From a checkpoint of a small image classifier: activation relu.
Rows from block 8 of a small image classifier, named by matrix and row number. Rows with one number belong to one channel. Each number is 500 + 50 x the weight over its row's rms, rounded and kept within 0 to 999. All counts start at 0. Numbers have three digits each. After the name is the row's rms in percent of the matrix's.
After each channel's rows are labels from the 100 images, of 14976, where the channel reaches its highest value: "top examples" is what is common among them. Only what is clearly more common there than usual is listed. The data: histories of elementary cellular automata, time running down.
# convs1: 3x3 conv, stride 2 (model.blocks.8.convs.1.weight, 96x96x3x3, each kernel summed), inputs 0-95
# convs2: expand pointwise conv (model.blocks.8.convs.2.weight, 384x96x1x1, transposed), outputs 0-127

convs1.83 104:513492446358548502463511502499448531468552568535530527448475401577460520581542510458577440534537462492512502422484475440568478470437509479521612422575516430503518537472504450484562402501400553539531522538541484525506517497488551507539582554506525482468540463675525518540441496516564450533
convs2.83 100:514568537578543514443474451384541392554520633454494499381593491433509492539588518618442536463513521563480460518544489460441568529450493521480527377460469454503508546453557513491460487529559475522441570446447562503470487439543443460450553490570501535538512506492470516542458508513499457504422548451554545448464476558493523534543521476484453473506538402469502463521470527431410473511516
top examples: 110 turns on; 101 turns on

convs1.45 110:463441496490439428534491563515517475504448542476411533577512464388433451522506487540516527543456491513526463395445578472527462571447548571481629489509427461503490469509539501522564485473483648448481484558486588493489571511511546429578503407439511507532463549404496526578542556466554484527
convs2.45 102:441474460465481478510506459476477508489482475516512528522510460518476417499442441503544457447511436477424414487406450549440592534545439463638532537543499415477421504606490560505491560498482501549472435571570508479503527443414437519533498473519439559442524431551482536457534492456462453488527489481459466485471513547471467464427529405462403473506429462410525452464432562542568447471469
top examples: 101 turns on

convs1.61 092:524527478526457426504486490501554453557497582640532485418508487452532422419484488484554471433522609439526509494609449398526524477441527512546548437453525511462527462531605568476522577544442571494489555396440425521496503457516511463499467475497532652499491464506523558464489542522530476537
convs2.61 097:514485602447490502546476484591486503468456426548542512512459566483462505488510523582423421613536466675592506444558517520492554537489644522482514417510507506551461511488613546543486572465509491519474482502493541620535496428450444596510439550502580486467441632570461516534480501545489503517499575523424467490498572527466509533513502518465512493479541455468537509542491510527444474568523
top examples: 101 turns on

convs1.34 098:460528536478449464627502479421473452480488507486472499483502424466448443536476447541503482494529524501498498488542490508578517500482495413498559637618462581428517627443475466599534580487478492471522453508474484499482494502568525450582550451589472527486477488472547511588403510456640519534
convs2.34 092:550496543541447413430546548506406484454643540559500476515532487471586514449539511487578498537477508592458497488408519506503550499487554547503412499562497526544448462491545496439489457549437509506547464480556546458519495519526492558528478527422506419473532498513462538541548491457514620482496478409535508458495435438492437501472459477473578480505488438482481467461443486529526447503520
top examples: 111 turns on; 010 turns on

convs1.38 097:490463468585536476535545556513582433483442515464515470543453572525411506552401443560452469536456430516505421403557500478543482500533539481459500447498497507471458468461475532459538459550513541504497501530445492462398431515410488443522476450505475481530633656461557514530429565563435523417
convs2.38 102:556534471496419506440606523436553619543502443442483556556491520466642452560454436629484464388548505469484502463533457499547457410527492584537493477477551475457513559472497530501476491478577530421561529459500442553376434446581453515471438517603558545538504608481485455432479418456565498460463415530525501478570591500472563435508495491417545423439518463447430491505552428595498513412439
top examples: 010 turns on

convs1.16 112:492456411541516406520459518637480495561533485464540506467501409431536472492540464510482490504528564497584481607484493500422598491546522483537494462473535424550570557539491553491446439443451537485511521518453388493527531493542539530537548408493598464493426397492546517606548572475466439491
convs2.16 098:525465498487459485626483461556514448504483505456509485456467469550518487517478518451540544549609516435632516535511547442494432490475489515500566500375488588550506502502500457517569474515521454367559448540507451538444588498413519419486546524525472518551548470512462455521530483555458461498634552571557580522490557454480398539537508484594504482482486538457494476448568440542476607504418
top examples: 110 turns on; 011 turns on; 111 turns on; 000 turns on

convs1.31 111:470509452412439516558485411440580519413497493477454489526558475630515419509581526503516635523444483538584453488488518482451543554506598487446463445550499468583608439438545478537457473464506553555486469522510446532474471425528496605544471503578497486475478427483584534549502473524490470450
convs2.31 102:468350504479490480483548511435590491585610590464579536398495449495485532590421407605533501501537501437571513559465469513522493489543417455541530488452568463539496467478618527409526542537534469487518541501498458525470574516510564559519449432502451471505603431524493493473528475557500525472452483445487552501463502399546458615430481441455509490549497524452512539510525453460474519532428
top examples: 010 turns on; rule: rule 103

convs1.8 091:480530542620502526545554492468484481395443628520603472450447517407517462467521472622514514524502527458594522530509470477560481561480456506531573487472362523485497524495515484390498514476418531447491538516494504528532471469538465614460436447480500475439543403593499533525490461483456530452
convs2.8 104:417472555457526515455398565531546563464521515495510424411523510505600509384423515451526493469456538547536605422591594544413531497452505514392523535562486404502503499552554474524547428531481470561501451561410523414606483542461507549400602562536550465488532457514478478524506515477443509536488444468408535496558547405535496417509507479476535522443567532451546504485464503536419490465438
top examples: 101 turns on

convs1.91 109:540460488500532478517507430568485501516470568591498519482467496474572441496508489463389492492542495455561519497500493437487461484492546625538619459519429513573497539463373543431446511552503503494432424598490463524439525625517493472436574562497555529456434629495522518456484478517507583520
convs2.91 103:494484472545543438464417468456529524534516580625575547487570485543450497522536544510470540603460465577545562540488601489431500454386380561522551516503507504504526521510541519556477467460434446458522528604544469585459500449603554516504506481559458479531565532510509528479483548561483454536483581403484500493515678532435520529523469445501487489561453433433520469412442373533575482460555
top examples: 111 turns on; 011 turns on; rule: rule 136

convs1.35 098:502556473470527540480451605512456490443601492513493469537472482500414508521491422458476478498500422449583522605441438525516556542398593567462477510510463516487553556509481573489445520538414502542475480466556597439436513523503634486476492501406518480486494541464481434544493600494486492369
convs2.35 098:494486453549473529446453537459554535515483481461429506557557442489371493477439620541440493498492506444470528521493455561522448464466598526527454458461413550602537496486513556566458560472507446473475589421547493425456521506501472501506509483486535527627538467394547498544398471440495509497472569504599595481533480613450614508527469490574505502481536555555510556529442458447537533446484
top examples: 011 turns on; 111 turns on; 110 turns on; 000 turns on

convs1.24 101:517486417454423505507498491492504427563483379580575547512488495484569565466489455484510514523490549423430603563512457403426504484553566536544509497575524538465602569460499482473466520435434435475419529512489435465463487485462430574479529494547555508449410561503497421565476417508533589519
convs2.24 092:418527416494467528538379405533532574415512458503481536526508462579481521491459487469536546478459492555554543478545581420494598506554480494498475534528543437449477568531536521535563493353521533548502529473462549528535524432510599451644562419535487551516599419479484528486466508454433512442561397557472424590528513498598464488606506508426508462531502571499532498500532507498473512526445
top examples: 011 turns on; 111 turns on

convs1.76 104:467486476558462564607495491503533445461467432453472523544463567558538490432408567590478634397518489520509503396453605469547461508469474453558486452615519527432538497493547428485481486541500572441514513540480486602504476501501513518468463586490421503473535457455476507571606517477529493451
convs2.76 098:527486394511572542533534551554496602577522480466518466549508449572464490493502551520544484429508520458550547510532476502529476475563482450496604451448425468433488490481498478567473570539481489445483571561466452513520480528493486526595573508431514584499449507490448618522515512508579438432470462430492439510439519477508459451441536454529478465565526577430490590454495647457538510454475
top examples: 110 turns on; 010 turns on; rule: rule 79

convs1.57 086:447539431514523575463510481466568475480431631464506534478515557494511454540537442434492452479498576453476540364595473524548459508466478438479537462466455526510496536457517475586531503453584628455514566469470505492512453518564433492476549471444458535525442495467510421430557505490563658491
convs2.57 094:476521442474547528476462426453495654485489457538495538486423509568566501405433412517470498452427461455478475507511517550453487527508522570452570476450546487406534498524482500548453604447497514551542420464537639532575544458456426629495502533522525515475524527573471493548546466481421454576510454526438451406453439483480510438587496499522588486448514463535470604536516456477372470490489
top examples: 101 turns on

convs1.9 081:535575449541537561404465551478526453566445459556467429494507492457520563437468508437576522488478501444461543524461515595443489525532469522537581469579507557629522555534511432476497475492518568421502432559486568413470481469472488430442404471546516560501504508513659595506470491510460499482
convs2.9 099:625505510490563465394522420504506591436567522562569493384449508445498540472440483490423538557458541453514502611605537532598578491507466474565513524575533398539535593484540531511503490501588505540528427557473513533528447458517506535487590529540638504425494520491497593465449574562495515504520503483538510494502465521514623493501513486558466485533593499618455531526460438498458524533483
top examples: 111 turns on; 110 turns on; 100 turns on; 011 turns on

convs1.25 115:542503465491587545545534498475473431476541482507545545565578493571431520483532547492537423511490533445449448476501533555482484534439504499465665542499463439596525463511464516492487503530480488563437564537396507419485477507506472526390501542407469493405556419394539444562509414463481449444
convs2.25 102:475494413457475559399487480567541521548420403444479496604485607373510510494488491558485593494500520548499614409537492554437406504386520434558606489525463442482604474499486448504462532465405491497486548471510512555533426505498556547532491506451521504467494441593527529468538492497509549541447484479418498492469523435463486528527418443521502500481480554467493482486618479406500413466468
top examples: 101 turns on; 111 turns on

convs1.19 096:543487479497496461462445456412474456528451428539542432478515451555437570463432484506585490619552442473433518468505433477525464583492556469529621508598534540457505467441517536543372454507439522518539431558455439523549473467484444504561598435539489511524559539499477462556563487459554440446
convs2.19 098:508539415485440521466511542484436448549498529582440483536527539404421497365564514491471525472478524516382547466463404540568521429455475441496557523445516456496431593480504514397467576571470542482568511536467636432505470478581535437500507538469419495500538503471480424439464620463475555491543448518444513526528612459456495430435570471502429565439569430451462534468505418506454458522492
top examples: 110 turns on; 010 turns on; rule: rule 93

convs1.36 103:458402602503518458530533538495582574514451579531551507501427491509582550451550509487541474465610549479456460584508513493493525528463509509554492439510452511557514526516457512496426444503493652450523524405459497549502504581428509479531500651464505458507370492511490533499542436512559558464
convs2.36 105:507440438479536538523484584464412504484413480475494461476522515513586479594421686497513434513451532496654559515430487472461508471534468521536478450485453517461531463467566482471512516409537440530387492620506477486531521508469547513504556479468479575531457501507483481477480459429462418510538471426475478465577492567552531593459548429481473509660486545501561521511531486431511549508419
top examples: 110 turns on; 111 turns on

convs1.50 085:503442559469483537381557497563483486484496509517448466450454539519455462544422404546587447537454446473468403416526464466564444492446591568494505493462521539462523509460487492577559518538605514486543499404475608442511486517451521481637493506441451480452491577482520480487492383539444490491
convs2.50 090:443462534491499469482481504479576535453511526500487507602528513423436491528404480554472503469533478477544513580550431476499515546511447457482515480569518502540525446537543525435483504543443443479524540553459422515536551513504496427402568497527587500504458559469531491531549456561585511549494508576475490428638533510566528562508476481430535403508509570518515588675550507566387495600507
top examples: 101 turns on

convs1.40 098:457450571497508520562510417556545516513427472552489453509500503466477446468529427449431469536504642471448435462508566381453474547459503597549444506521502541510643509465477421557514521461575511450481511499486428504534463480482560490512365458485500401490497573476432482552438548522468550518
convs2.40 103:428427439469546468414480466510486429564420390511508456538572532530510490458570444553449480492412433549488537520484463520497505485506538558413559564594494462497493446647435578494453466446548504482439485516497534499459520506511469517575453585430580454446415472555611536580551471497574582457499496499478531497556442474527489442508484619555438566462517497525560447592431480441538527549470
top examples: 111 turns on; rule: rule 136

convs1.47 106:484427492450505473405463511498549528450540525539557466519562497502442509444476575471443575487615575447519483418518537496473436501484529581523509562595589542511464499521495464520563476528458554511404540487502534454556548596589452494580444437439451488516475522597520523661467456493487514498
convs2.47 105:474465485503526485612506374511515592497514550446496473500587544459550524533571449423558527500441557505481436481451620565538554533570523535491540552573508443412523458452509466504508581544522573584527523542489444427506495480536560484536529548449526501476531500457417528513369545466449481544482442490544482587433385447547512465419431515434445464489463490491485487529475533497512604458472
top examples: 001 turns on; 110 turns on; 011 turns on

convs1.37 096:516565480430475437588510503525527472471511458478480512457572557552596482453506490437451467599470548508485509495421466462543545604458523462481505489532478596533489507495582604474419529450536541472521558514606553483429517474578510431530484502477501478596474591434557534640444571462499513530
convs2.37 099:520478452471519471517561551590516537483580478586497477542506529513499516500472542600500495524509466582510508563513446482552505584520488470521526544485508447489505438602547595476595498500573482488536473513547431535432480451521535522491447456554566426491532552531518514494484452620409549517538491533509490550563422623491515523488476500502429480416388491558539596615502522540591504560452
top examples: 011 turns on

convs1.26 090:554462420530521426436524578474540454525532539438471524469469507498467500555444516426531484499489604469530517574450547531480507498482498438595521510557447467424561516507485579493540473381507447475474449534505433533510501462515619476471508486505410411355430574513509532588598515527531565518
convs2.26 099:419422477485491503485498520435377517492490474446589545521439500549504536488482524437499478535471493524512503505494491431498514519580539480552487465594542520479459495453469435491503484389549468545521608503545457442576444483479474518452473597457531492479469562503404474460390507509459489515550507601538687477576410463445492565504593514565464563460438409476545468557501485463493414505445
top examples: 110 turns on; 000 turns on

convs1.85 106:497430530436448477568451551408460501515566515611509542538434462645518502521500517415501532476437456427505484505421438493536485499449500481493523541552579430509450493587463509462557449462533441483456485535543531550507561651475468435509601492475504459486513508588426495506564400532481489493
convs2.85 101:548532522479511467463445525363449493550537509519520515532611559457533527590509451533500470530582455471521449520504499432443615621581482500564488458443488480516483540499460436550476466547525492613604483566404444504414506561529456507452453483488453500456558505634466530467492572453510492525415521451539562533556507587469428604517506554489447471462451548434558457525526521476531567573512
top examples: 101 turns on

convs1.74 111:463476473439507591512530498584472491502547513517430521484573499448476554577615471470513523494533554550463461549513494443479562531445550530508536506523447530516509432426518499370432451477416429537545492423469444484511535479448692421494452522457477509515518462577486499511436475511408418516
convs2.74 111:580489564444639481472518526448514431488367446471521540501446475510467537471573545437484554419461420474505570530524439579493420499525565503508524471481549505540479525480517457434491446410507469515445545510442476516481486533498561472467513470585451447442437513593544528501390452474387491584516522538476527428573470431437468507515600595638458573464504436534566511474493536476407426486539
top examples: 110 turns on; 000 turns on